A small model that predicts height in the pile at each pixel, trained from scratch: 36250 training examples.
Rows from block 13 of a small model that predicts height in the pile at each pixel, named by matrix and row number. Each number is 128 + 24 x the weight over its row's rms, rounded and kept within 0 to 255. All counts start at 0. Numbers have three digits each.
After each channel's rows are labels from the 100 images, of 14848, where the channel reaches its highest value: "place" is the part of the image that holds the peak; "responds to" is what is common among them. Only what is clearly more common there than usual is listed. The data: dead-leaves pictures: piles of overlapping shapes.
# conv: 3x3 conv (model.decb.0.2.conv.weight, 256x256x3x3, each kernel summed), inputs 0-255

conv.125:111121148154120098100152110113121106124148142100117166116131100110111128103138122117120121115136111114134134096116094103105105155143107120135106111112103123107143102102157105084141104122106087100099136125131109075087135099137150140139118166090144110126103139116138086132093118177103149102147062094102158102154119109143100092084090118137175107104098082139132103082113080160154147119130103135101154113142131091094137112171145121126105097141143141099141092115133128127124132125201137082127126121140144144113107106138106095096094109154136120134119154116151111132129170127130112131142113135099131120138126109074134136100122070122102100107086097106125118126166099131134129131126107131072089112113086087132114101101120127107112103117095159108109087132101118099159180095096109
place: bottom centre; centre
responds to: large pieces

conv.206:083157112140164110094116132143118095112107155095108142102169105091148130092112118161159143141133111149098110101128103113105107157130121141146092150092086111129135095095112097159136097124142100100163127114119070136157123109116173121120088116093120122101103111100129166123080162108086127088101132138091116087103120083095096090096121111120135137095099155119123112104124117135139135100128091121091156109116123108088116111124112123123098103113097131099114098108126112122129120094109116101118173114118112111114111108093105096106096116074111084111083110112101099111121130121111096119131094114092135121108126134118098125088121094095108082118091102088136137112136109134123148111123126146053086077126109099129111123091143128093130125112093114131117138101098121105143136098111129
place: middle left
responds to: large pieces

conv.102:116112138162116118121182144101101136182095153103156141093142112108132095125130082161120133097146165127125119123100102122116123130152103097132136194110080122115122108127162065178111120137179127093121105202084112125047123077122169168114067090133133150127113126078179142124094095176146174132149095143128136096130180092187130110124111112161167105114117178117180121116158068170132179124163128130116163129134135123115128133135135128127120141144134142142127155124134146137130126118172134112154126135144162153141118125138142127133111147135139148137111145122151148141125112139139131115106123145105122116116100115100118116122131106127098119129117130118121125120154151130117144113131120154083106128122095142121116129120150125148114149133120130115100128163114117094155134117133103
place: bottom centre
responds to: large pieces

conv.57:139157149140142086144110147187113150114083150146131075114146158173135092115167087170151128113157097178115126108112194150129122196109127121148105175151067148165163120151084081131137129148127142127071121077130113086172121160115116124090160093117133144159116107124145128143101141136113123145100056085156118132093132128104096077121115138120126112133158144126135099137141104089153128138133137116129159117125122146132128113137135123131118121123116143148125151120116115116127127129142136132057111119117105112116094099093128148122138158088131168113114130114130103101126192113108124136121139129137105135114127136119108113135112118161126129123104108169111127150101124123101110158130086140155128168137109141117119128093131125185147141117143132135130142069138114080106112115125129
place: middle right
responds to: large pieces

conv.48:159115134121105136158118128119115165134141109189163120149125156166124126170113118092111100097112099120138152149110168147165130104126122127126158121163138126134112164164137159107113161116133164180099124121141211117127121155112118118138145152206124129149152123163127132130169150100163122163123143117155128184129123175141190163194132152127098117163160098134122109145133184125142115163140158120156074106118119159175124143118144118117163159119133129156120174146122120120122131126108118148105076133126114117134108132123142163154168146151130157115153128143118149111125128119134158126131163114164120141117131129167139114167118173125125144135170141163111124143091158130117128156126118119161176173115168150124129133148124127165149126118173135127140131164161128140126107149139136
place: middle right
responds to: large pieces

conv.35:135146117141141125150139155160148156151141136164129121120119143170131149129150149106169133132112184135127156136123167136128133128113122141138139126133118164119119167154127135203137146120162147156126143120132226133155132213147181127150199124159132133156151123147118157133169146131229125163120139145174129152123104143133191165139115143142103143157146190139113129161136175115134133149149158128146130113125122164143127115126135122114158146121128118178126174142142127129124130104126121191138151129138118120125113119136159158141163185130127183124150121107104136118126105133121159133136135109150115131132121111142115128151108121170184153126148133163129127125149122130128118160127130117121145135116149134111121136155116125162124104117146123125104094164152140116091117121108162
place: top centre; centre
responds to: large pieces

conv.199:123134126143137109119138070120160085104163131094094077236133106150159126089105166094153188133130119140112121086158130114077121100082145149140118136104169133159158145120122167164154118126099111129166146110111079119081132101124152137119148132103136110104122116085121074140109130154070129141100131106113120071089128106117096111135120078116154133119112141130125153120098103132143063119170111122109164127114128114118121103174138123123104106117102142114126127097109119123129120088119090133130151125106146130116127144106111116106119113065118133129084120137119102129120153138140147092104094128103133142128118140141119137096093149148172127112122094158152138114071118123122092125132105110131128135121128121136134135116124128150126118119117132142094113136115092096088116099118145
place: middle right
responds to: large pieces

conv.168:089133117115133099090105108151133101103123129093091151121124075093124122088099115179135117130143111142098110091136092099090100157165124154147091139099074107120124093092095095128137099119107100095139124092151108103130121089135141130099099124102128118085109111090132126127096125130097123093109126104091123084105133085171086129103105111123160114092093143125134130108111096188135127112140093125098161117126122098095127093134119125125097092130105135097128113093110112124125120120145125094086171112116112114105104088093102094100103102087112102115094117098119094115124156119099103122127089104097111121114126142109104136090111118083107089108100097091147132105154102132120135159126119143104085087135098100128127121106127130098109121107096104140117137114094108099132146101107138
place: bottom centre
responds to: large pieces

conv.165:124121128129116126116146111115144126136110133119159117099122121107146146164123152126124165129137149139155101157188157159153147084083153145131146118115176136150143134141159145103133132145114121129143118153093153213189118170108146137119103116181117153109135121137138109127094130126181119116106157219119100151107136104044177112134143148140134131144122197115121160126146175083089107140154116120117120147120132117119113134088122137132137158109143128136112107158138136126132127126111121104153147157128168130157161176165144116146140138162126104137136116150142169138124084147147150113123123145123138127123129115124127126147158132115084152140100141102134133190117148131129121088135142146196098121129124135122145145097134130150138146139105140105125120196128134171089114136127148
place: bottom centre; top centre
responds to: large pieces

conv.184:092144134123127100107113056126133120101127118121119133106146084103112108093103102124134106126112091097081088083091096097119079161169128131115105086087113082099120103114123117116120113116122113148084128101137077094107134110124110139155080120130117121111122124085142117130089150115128127096103078119104134131115127089157094102124103083119154132105108062139124105092108125089156122133102107120109136107117121107115121106133142118111108097128118139103117096098121097121123119123147122115109099106119090125100082105116089107114129098119108119113096116108091113117123193100110141102122095113100143115131125109110138133109098132059149107139087091114134120116113117142136104154125126145090101115138136100111115103067092135093113100096103139116119099114084136112169127111097137
place: bottom right
responds to: large pieces

conv.31:091138135137138091090124089132134085108125121087092134118137104100130127092129109154139141141146123126088094094124095093102113135144140140120088130097126114120124095089119096156136091128117092093145135127136084107125121106132112151116088129092133112083096122086130124134105123121090133090113070104093127081113136097124080105112100080117170122099091133130139101101120068164142118108143095123086172137122130094089131099138123131128093102134112135101127099095110117125131122113140108098126176118114116133108125116114112090102090113092115107129086117113118104131126162125124096097121088134086136111141126118096122144093116101112112097115088097102139128115146097133136104151126116138081092088140089102119123113090114130092103121119087129122103117066089120096141161102102134
place: bottom centre; top centre
responds to: large pieces

conv.8:106171105129180123117142103154165107129112135118102111156136089105168140109120157172169179180143171145109175142149123117102127081096148156157113180102129103151130141097095111161155109118149115112155104129097128147128119084129125123103124051097119115097131112084123112123110105149109116115099091175100102093095126085130129083092141117123123143104116184110123182099141150142129111104151107141121157141142144108119132108062080141147119133131109130134125138108142132142137134134091134144162153140130127125129176146113135112124111155076122099141104103123121125139132129153110135135118095109101120105124132143119110148113113156067114144102138125121159143121104109129128103137137142141153100084144146125146153144154123135112117117113103112159111167172109122135090074111114169
place: bottom centre; centre
responds to: large pieces

conv.186:105138130123142100102109087147160101081128133119102129094124102108125159089141133153116162142148170140110082112156100118103104140122150154105110104104101092108123097094110091134143098120116102087152141124102131136203138090133119117108061084116115104070088125089122137121113118123114112092108080139083119091093122102120094080099118091120135149107097151116116144086100130138129094061130100130107143119110131099116125098136116128112104098117103138107120106114128118131137128110108117101087204131119099114107121110118097103090098101087106112128090103103110106120126154131111087104132106123099137132140142123111116134103107115095087097122086111089153138111135090127136125120131122124118099085143092115133131116089112132112124115118112122114117127140100130086152137094124151
place: middle right; centre
responds to: large pieces

conv.158:102150130105125081099095100111136100096144123097093142092136116109105136102112104133128128142148109096109127085116117103098106138142127116089102107098105112105122095117080079096140098116126086105105147077155095104167127087134135101139065088117121111107091126071093139128087164126076105101112094101098124096124096084119102109100111102127156146100110107136112106110136148160134133092124105121106141115122118097108122101127116123118085090122126118092126099107124112128127123115135125092085130116123099117112100108121089101096112101111116119118105124096098097116129164112116083111137093119096134124134135114099133129107102067112064114119086096112132123105140095125139111165125126109129099117130112114119121090080094124112127100125098127109125106129097139083127167108102124
place: middle right
responds to: large pieces

conv.181:146147145124117130142130166139146155136136117132142110176132152134120107163140123192109134156139126132174174157127158171169152146164149121132175149122143148163135152163121136121147157140153150178084123116156134111152123134122104103134159110135129143158185148085116118123157121141118124146131189108142141140155127126155118149134154147145132139135158081134137126142183114170141156200103139126135133131136122177168135146124141132134154134129137113164131147146147129137129135149113130172117140129135112132145145138132154164151187164134142167131168129141112137129133162123136137149126141121156109141107131147130143113155108154096171144131177148167112124154131134129119129210136135103202145162125176144132138126204129127188159138133147126135148165154147139121118121156144137
place: middle right; centre
responds to: large pieces

conv.115:141176123102123126138100099160146145147131113157125115109133136131139132154141111109158133146125180108146144114104137131146125132113131121100129121112135048086106132135097102133136128140148127145110119120106073145164113106116090090141090089152111130096142115160100176116113143126097105146112216127147103151096115135048120073131139128109109145150147144109124122135135186027101119179093156124137086140118122151145119152118116137135129132124125137148117117135126121129135127157044144146128137118128114123134139133119131137149125146089130131121119116110105127115133078135120079133129151109088130119112129128148105120128097069076065125140098137115115128085061115147136112093129130102113115117137101130138102116097108127120128115131110117127146131139123133128122086135138117
place: top centre; centre
responds to: large pieces

conv.59:175118123121106136169114131109099162110130117146146112158122170172102130145097123101100098108135059109161124164094160116150141111111120093137174110176156168126110142162122153095121160124117171148108129131129127148094125172112139126113152130167126138121149116184118135135180155103164113161107168139181112173111121183133150185157116138110084126180161113126116112149114138098141108133138162116167067126108126155159122135105122136120146179112112131143118138125121112117128121106117114157157034118110121117121125140119135172150155144137120159121149116160117128120127132112127161121134154136174126124138142129162136140154139177125189130126156145172122130146103159116133121102130125136135167165134160131132130132133124130160127133140156139131126106111160128161121107133130138
place: centre; top centre
responds to: large pieces

conv.130:146149139097160138145105111125156128108103135078128103155147135150133106127119159125122135161143131152128091126142120168137132144143153130114128141143094102163140150133073142111135128142147132132082131105128112115194123097113087081126067066065112130079133133074094128112181139124128106124114189133120127129116122093122111111128159154119085153135141108119120116164165130118132114136063143135154131145145127139142134143088120130141130138131133126153129085124137142141136136154129144176128135137137130136145116129114155145121149168122136144131134124123111117128131120140125115142128137119129100140113147157130164107170095139020119162154133154145111130109087114120109110149132148108178139132146176151130138137127114129104168153146146116143159178185137146138066089170154132
place: top centre; bottom centre
responds to: large pieces

conv.44:107116142136112130095117121086179088109169123106124125070120122101153144109169157172131166134128173173122098102188076138110137161168168183076101111109162121115130124112177147141143103136132094112157157168093119158098150123118145139133126159119129135115103141113129139124078111116117146115138096123097145108116138109150106128128112128122170135092105109132134157110111130200139081103151106142093178139137136116096143137185147127137121099140136135105141097126129145137132136138152128107095193148136152147143139117170109097111093094123141117143123151117165123143130160146139110137118096124086128149111122137111138117089131130131108105118108105091136120103177121125126117144121122104158102104132100132126126148102138126078123132119106136140132140200106116089157159124137123
place: bottom centre; top centre
responds to: large pieces

conv.36:131130157149130111156166126185135132149106121136120116179132108170165088120132186106155130126130138140131156144161177119139133104087150142204146162104129122176159131135126166137116136146118132137112104147098127145092121094124135140098190111096135135106138133070156100137192102174137145163127161170141114121120159116082126150127157083147146128142153157114162158120154109053127111172108143136134116130151125145167127122121147123137134166128134109143121148116132138135131127121097109137170060132125143134141149167136143151136149149112131116130116122160126138136123108139138136121097125125142093140124115142159104117146118152137156129145137123142130132165061150129106099115137129128136159158110176151123147139118143131149128151120137118121111141159129114195095054121121142
place: middle right
responds to: large pieces

conv.195:165139100120149118151113139114117148118128133107183088118171158145149153144095125142096175150135120160176148139178133154156126165150156149130144154160152155112137161140121131084142149133142147141151131114120141140120121183110098127135079132188133142187153115138131109140129117121163114154094088136175119131113119122101186143138159162142113140161156159133116178141170177095141118127164162122133122136121129160156124125103122131137135153113103135154123180115120136127131134124128126127129170141117161123135145137118147166145141167105127165128133124142136130123133108136121129116120164134151124146111137163130137119154140095192197149130169116157134129119076124147120136139135123139169170163151200106125142145170163132131165156130157145132157162121138123111145075135153128
place: centre
responds to: large pieces

conv.201:101137104111135103110107109147111089114113120119099154097122090103120130082099104112157110107118119114089100096096101091083091126132117128127084124094102102090108097098120086161128091108103105107159144104125102119156130081141150132112089114097120114056090104116121146133100137127113110099104114133097106098098111088124112086113110093120117146097101169128115122106095099133133104084145104120103141110112129090103124087103101129117100112115095132100123104095118103122130119098135112100120154110117103114090108108096100094106099105062103096118087104098094108119125119118098110107128101114101137110138128122104097139101112127102128104115104100102153138089134095134137102121126129138112102079129109099112125112093114133112095099107102124120096103081101129121118123085088149
place: top left; centre
responds to: large pieces

conv.137:118146117100133087101099121142128098080138128131100124115158118118117132109114103140125117151157098118109079081120105102100103138156137125105093118104109089099112099107083102095137095127118100089114138078146084106161124117120128113117142140077103107080089118085105147121104143124091091110101117115108107113111109084099089076079123106100112143108108143122110123107127124084130131097121099118100127112109118099107120079132113123118088097117099138101115095081115097124130119117136111111105137099106106112093096095091095097098104105071104108115092107101100092112122152106098103104134112116104130115121129141113112135108114110080073088108102096115144133104107100131136130097124125139097108105140103099132119093081114130109099112124108126121133124079104126100121140100101131
place: middle right; centre
responds to: large pieces

conv.11:102154109102154133112093098113140117109125138120099157076154095119124186103078132202140131151119103132120156112134145120090094123145120154117115139115102160100122120100080101144133101108138098108162117093121167111189115115136178122118133105101099113152087103194104119124090139137158090119093131149112101093098105159148123182117134121119142140125114178114099152092134168188143128087175115138124147124128129113091123081106100130120103104123105117107126150108134122136133128102111114117131187137135109115122111116102124103083102124139109111126112107101089106129126127138111135108140094119101148117133140140109129165107116108142106108106096115100163147109164095123132147147132143142086125091168090094126131125128109135103123127116109107157122139165093148095129140107094158
place: top centre; bottom centre
responds to: large pieces

conv.3:106132123101119088106080100102137104091147125094111135094148108097089145123096122149097099128153059101098082101106099105116117131168134131105110088113105094100107100099099115084138102122142101101116150088149071077122123092124134129128125135087124100084095121083098111130117135122095110087103096092091131124127111098152095118117098101106179129112108080134114104124095084159159097109113106121094148118116122094093129095146127127121107102125124132096126088089106111124126123115164114106107099108117130124111102098098095099102112095135115110120114124129109110122126203116116104097133107137109136138132135150121146141108105103077086096112104104106139127108137105127143107172127126127086106110140107108134120115101123127097107122130106140125139138115103136084146153132120136
place: middle right
responds to: large pieces

conv.62:100112125132099111099104133094108094096172118075124159086130108113128141116125109123126120116115093140106082111121115132103108194156130137095097104100153106068104111104166117118129104126123101101176150136116125173116138105110133140135089196136111123073100113158139153123113136128104117113099136142101119104101125090143121138092105135122147131112095124125109133101107087133125104097132097123104160122115130102082129107173143122115101100123110139088121075119119109125127128118167121105106164128125140127113093109141092098114091085141120094128112131109135104121130157135118109108134120112103111122114124138083116099096148092102063118108088086089106119094141125136118139106126108146128103116105093084118121113079137132085108117119115140105131099132104114160193158091108104
place: top centre
responds to: large pieces

conv.156:102126119132132095094119141137118088111126130084119146124134098112113121122120103161115119133130096127118082099110104134113116166166120114123115146093108130122129100105106088116129104130127113084093129106166090086123122081130124141136073120101134127063097138042126129124115134133052133083133107092104138115152131056131085074106129139129163121098095106139144088090137099110135135152111096131086163123135125096106134109116114130135095100134116118097138059109120130128128127125163133090136154116126125119110120115097103098118110088132129098131112135112119106132130190116120096129136105113103116127126144147102139122111115081053092101128092111111128134107144110134124141172127114118155102112136121103129145123087123129094144126123093120131134138082101134095104153114113130
place: middle left
responds to: large pieces

conv.153:123107117124154133097119102126086131100160131109110095092142130101127147136106129156103118126136074117149094093118116109121122164152114125121112164113154070112094138128110130143114118114139112112134137098164054092138118107126102126136098141043116096109111120136121103129089138104060110120108081119114126100118107114184128054105094115111167121110115103133103133126097034184132140113178116131103174120129127115095133093128153116117106093132137141129126112122142113134128130091196117107108121129148132132126096117123124124110109131133131128134135126134104109127132147143132126126134109120115142127120113124092103128099128101063077116112104099132124113127152114137141105182119113131105097109131112097139099116100126125109099106118101138116116076120112140109157092103104122
place: bottom centre; centre
responds to: large pieces

conv.7:084162119121142086099103142133114109115115127108100151092145095096125105093142096160142106151133138109077109087096111113100101160166107097129092118094084088116131091091104088114122096117145098094094130100143101118147129091155100120146127125079127115092106128085124156129108122145097134089142114093090141101142114082119089074097118117128159137097101111134136098088125129124123155114095098119101152117137114094109122116117123120122093084129128122099120093113120115118118117143134140115096159100123102120107099102122098099101091105102125112111098135087113098117124125107109085142132094120094126110134118118084117123091112074146086098124084102094120123104158116122130126113123124114094085101120098118116106097091111121106126117128084117113134120086096139106146167109114102
place: bottom centre; top centre
responds to: large pieces

conv.198:108129097113161137110118083156161119107116115141154130188147106117173150129111155166124169140158198171147137129222134127150121129087177203135110080108154085151123144114150111163135143131122133128176137168112145156176139141133110133129072142139137143122145134156130106131115110083136136125127044134132126099104135137137173119141146109118125145129131137127133168132083118136110081171113118117125149134087127128104114118167118126118143136116113148135118154127099116117133126104102076145094165141090166112120154131148128124125123126074108134118122101143124138114121108154132126086112121128113145153139107129157083130128126165097146125152133102117147144148107112137129141102121125140122158092125125124123120155105163134126113126108137090142095105088121106179089117118130136
place: centre; middle right
responds to: large pieces

conv.131:105147123129160087100126126138097092116104132100095152108145093109101122096091111153137085135121053108092097093084117097107114158166101115147107141107065095117122099098077087100131104131135093097098130089163092071149122094146135134129114100101138109110099125094119118133099159148101126105113086078097133096129117090123098119093110100132166125109098079140140092124120090153162139108139098135100156111129128098101132096130115125120098097139117125105128091099129115131128129099149131089109136115138090122103107108096111099101102122108122106128092122108098096127127164109115097126132102110107120107132142127100128145101116087130096108115095083114134131116147106127132119170136136134128094106157092111132131118101095137097126112112103119135125131103104132098149166107094136
place: middle left
responds to: large pieces

conv.13:115104087096125073113083130104118099071132116116114128076124100111104129100091123165075108143156063141079094096135106106112101132173136123126106084114149159113108123091104121095142103105121106109169153095149116126126129077146122128105146156096126117110108118114113101141142107121136105127114057132124127111111108146186127117123103104100124143118112142135101168098134070150158072086127120117107129116109124101112125088120101126119109106114097132102119108084114106120124126117154107099089106106104118101094130084095098123099121094107108107117101114125113086115124168122091098106137114130110127132135129160116109141109138142148061089111142119104154130134136093125123125133131120153118111110132078125134135107137137138087110119111131123130119119059106127134134126106116155
place: top centre; bottom centre
responds to: large pieces

conv.67:170104149149100168161135187123127165137143124159154130181123170173139101154165123096110149105126163148166143156136142156141142117119135133096148109161139079137131137166184161122122152131123151163129134157113188148085139178104146143138199183143128154120161133184157136132144140130155137165131164152168136158127135159107142154165113144126090122155167099137128113181114219095122114178117167124147105118119127164144129158152156125122152145129134136154124161146126123124125132132112118163127113130123152135139097120156133154145162138164133157125143140133140132123127095125133149123126171140150121148120120126154149111149132165143141132138155125158115124114076150133116134111123115125119163158110193107117121134144144128123137132121149142123127139118153115160131086146143122
place: top centre; centre
responds to: large pieces

conv.23:164127117111164129161103153116122181119132135146170119115141172145127131129100153117119150147120103146174163139145114142146150149119133125118160125137156145130120174156128151098138154132154149158089131120123171125133131161119103103133123123152114130124159121134111127130221142099169111159112180099176131158123104169155153147176144170112100139150167084128101141167132134131142117146149167127155103117123127167161127148113117130129155151111127135167124164133144124128127133125145133183139108125131138116135125125131163159138183186167133172124157120152119129119128120113117172145138171131136125133115141145149141134164138169135167136135177142143126133140112136130124137106130142123167166142143154156150124132165133132115140135132168124153142145240152143116105085147154143
place: top centre; centre
responds to: large pieces

conv.18:166107119134115142174137134123117168140117131180156126151122171160125111151119137096118125107117122124156178167131164145162137092094123118138160121166135166156135162167139156117125164129120170163138124144117186159124124182126126142122186140160137139134169131160143123136168129140170137162135150149166128176133138166110153180153142139138084119171161148133138131152145125093124135156123171124163079125131126166173123152115134129128167170124135127159125159142123130124126124131136127162160082129123146129133133150135151169150171153162129160125159130145139149130126111124134171134125163139177129130129122122166128125166140159165179159132171146164126127153113164127121121109129126134135173167120181146126129136165133128158125137131165135121112116118165121169113082144133135
place: top centre; centre
responds to: large pieces

conv.237:091160120120098115121146162136124135156086118177140152149143106103135104123181111168138117138153184115108088138141120135133124112172126112132113132109108081160126109115153111144105136144150151154110129157131113117058129107154106136172151209137136151150137149082136152133141132203145153120173129122147138141179153070119169123115188135176164148127100106144146153124151123037141153183112117126120147130145120108135117161104150127126139115112139104105123120149130140123123118172103140098125151130122128134149105130161110123119126088128140101123124130113127128125129110117150102156110123127120103133113109107118127103115129069135149135146106120126121113160101149129118125105126141114179160126129141120091142121109115124108153125123117108114131113070124134125124215148122130
place: bottom centre; top centre
responds to: large pieces

conv.175:154107134123126142141127144097113138110131169137120135134135128152093106093077096070135105093142071116098142102094159126113117125138106090142102120153079198146128119149106101074127122113132131105150116112148141080119115119093162132097158128101116145148140094087144101129094143132113114145101115158147105135105148152131101123091084115106128102153164123106123112197120178157111134039163167129157144119133125123170130106060109132139127127145131151106123117105133123138132130111159134108124093125141133125130083117118119135126127117106127100129131130136123126137126129134113161118139135115140137123107122164147125124138141133157063111112122134137120123124162130134107124101131119163000133150106122129134129121107132125128112144135149138118142131067143115149114100118116126
place: centre
responds to: large pieces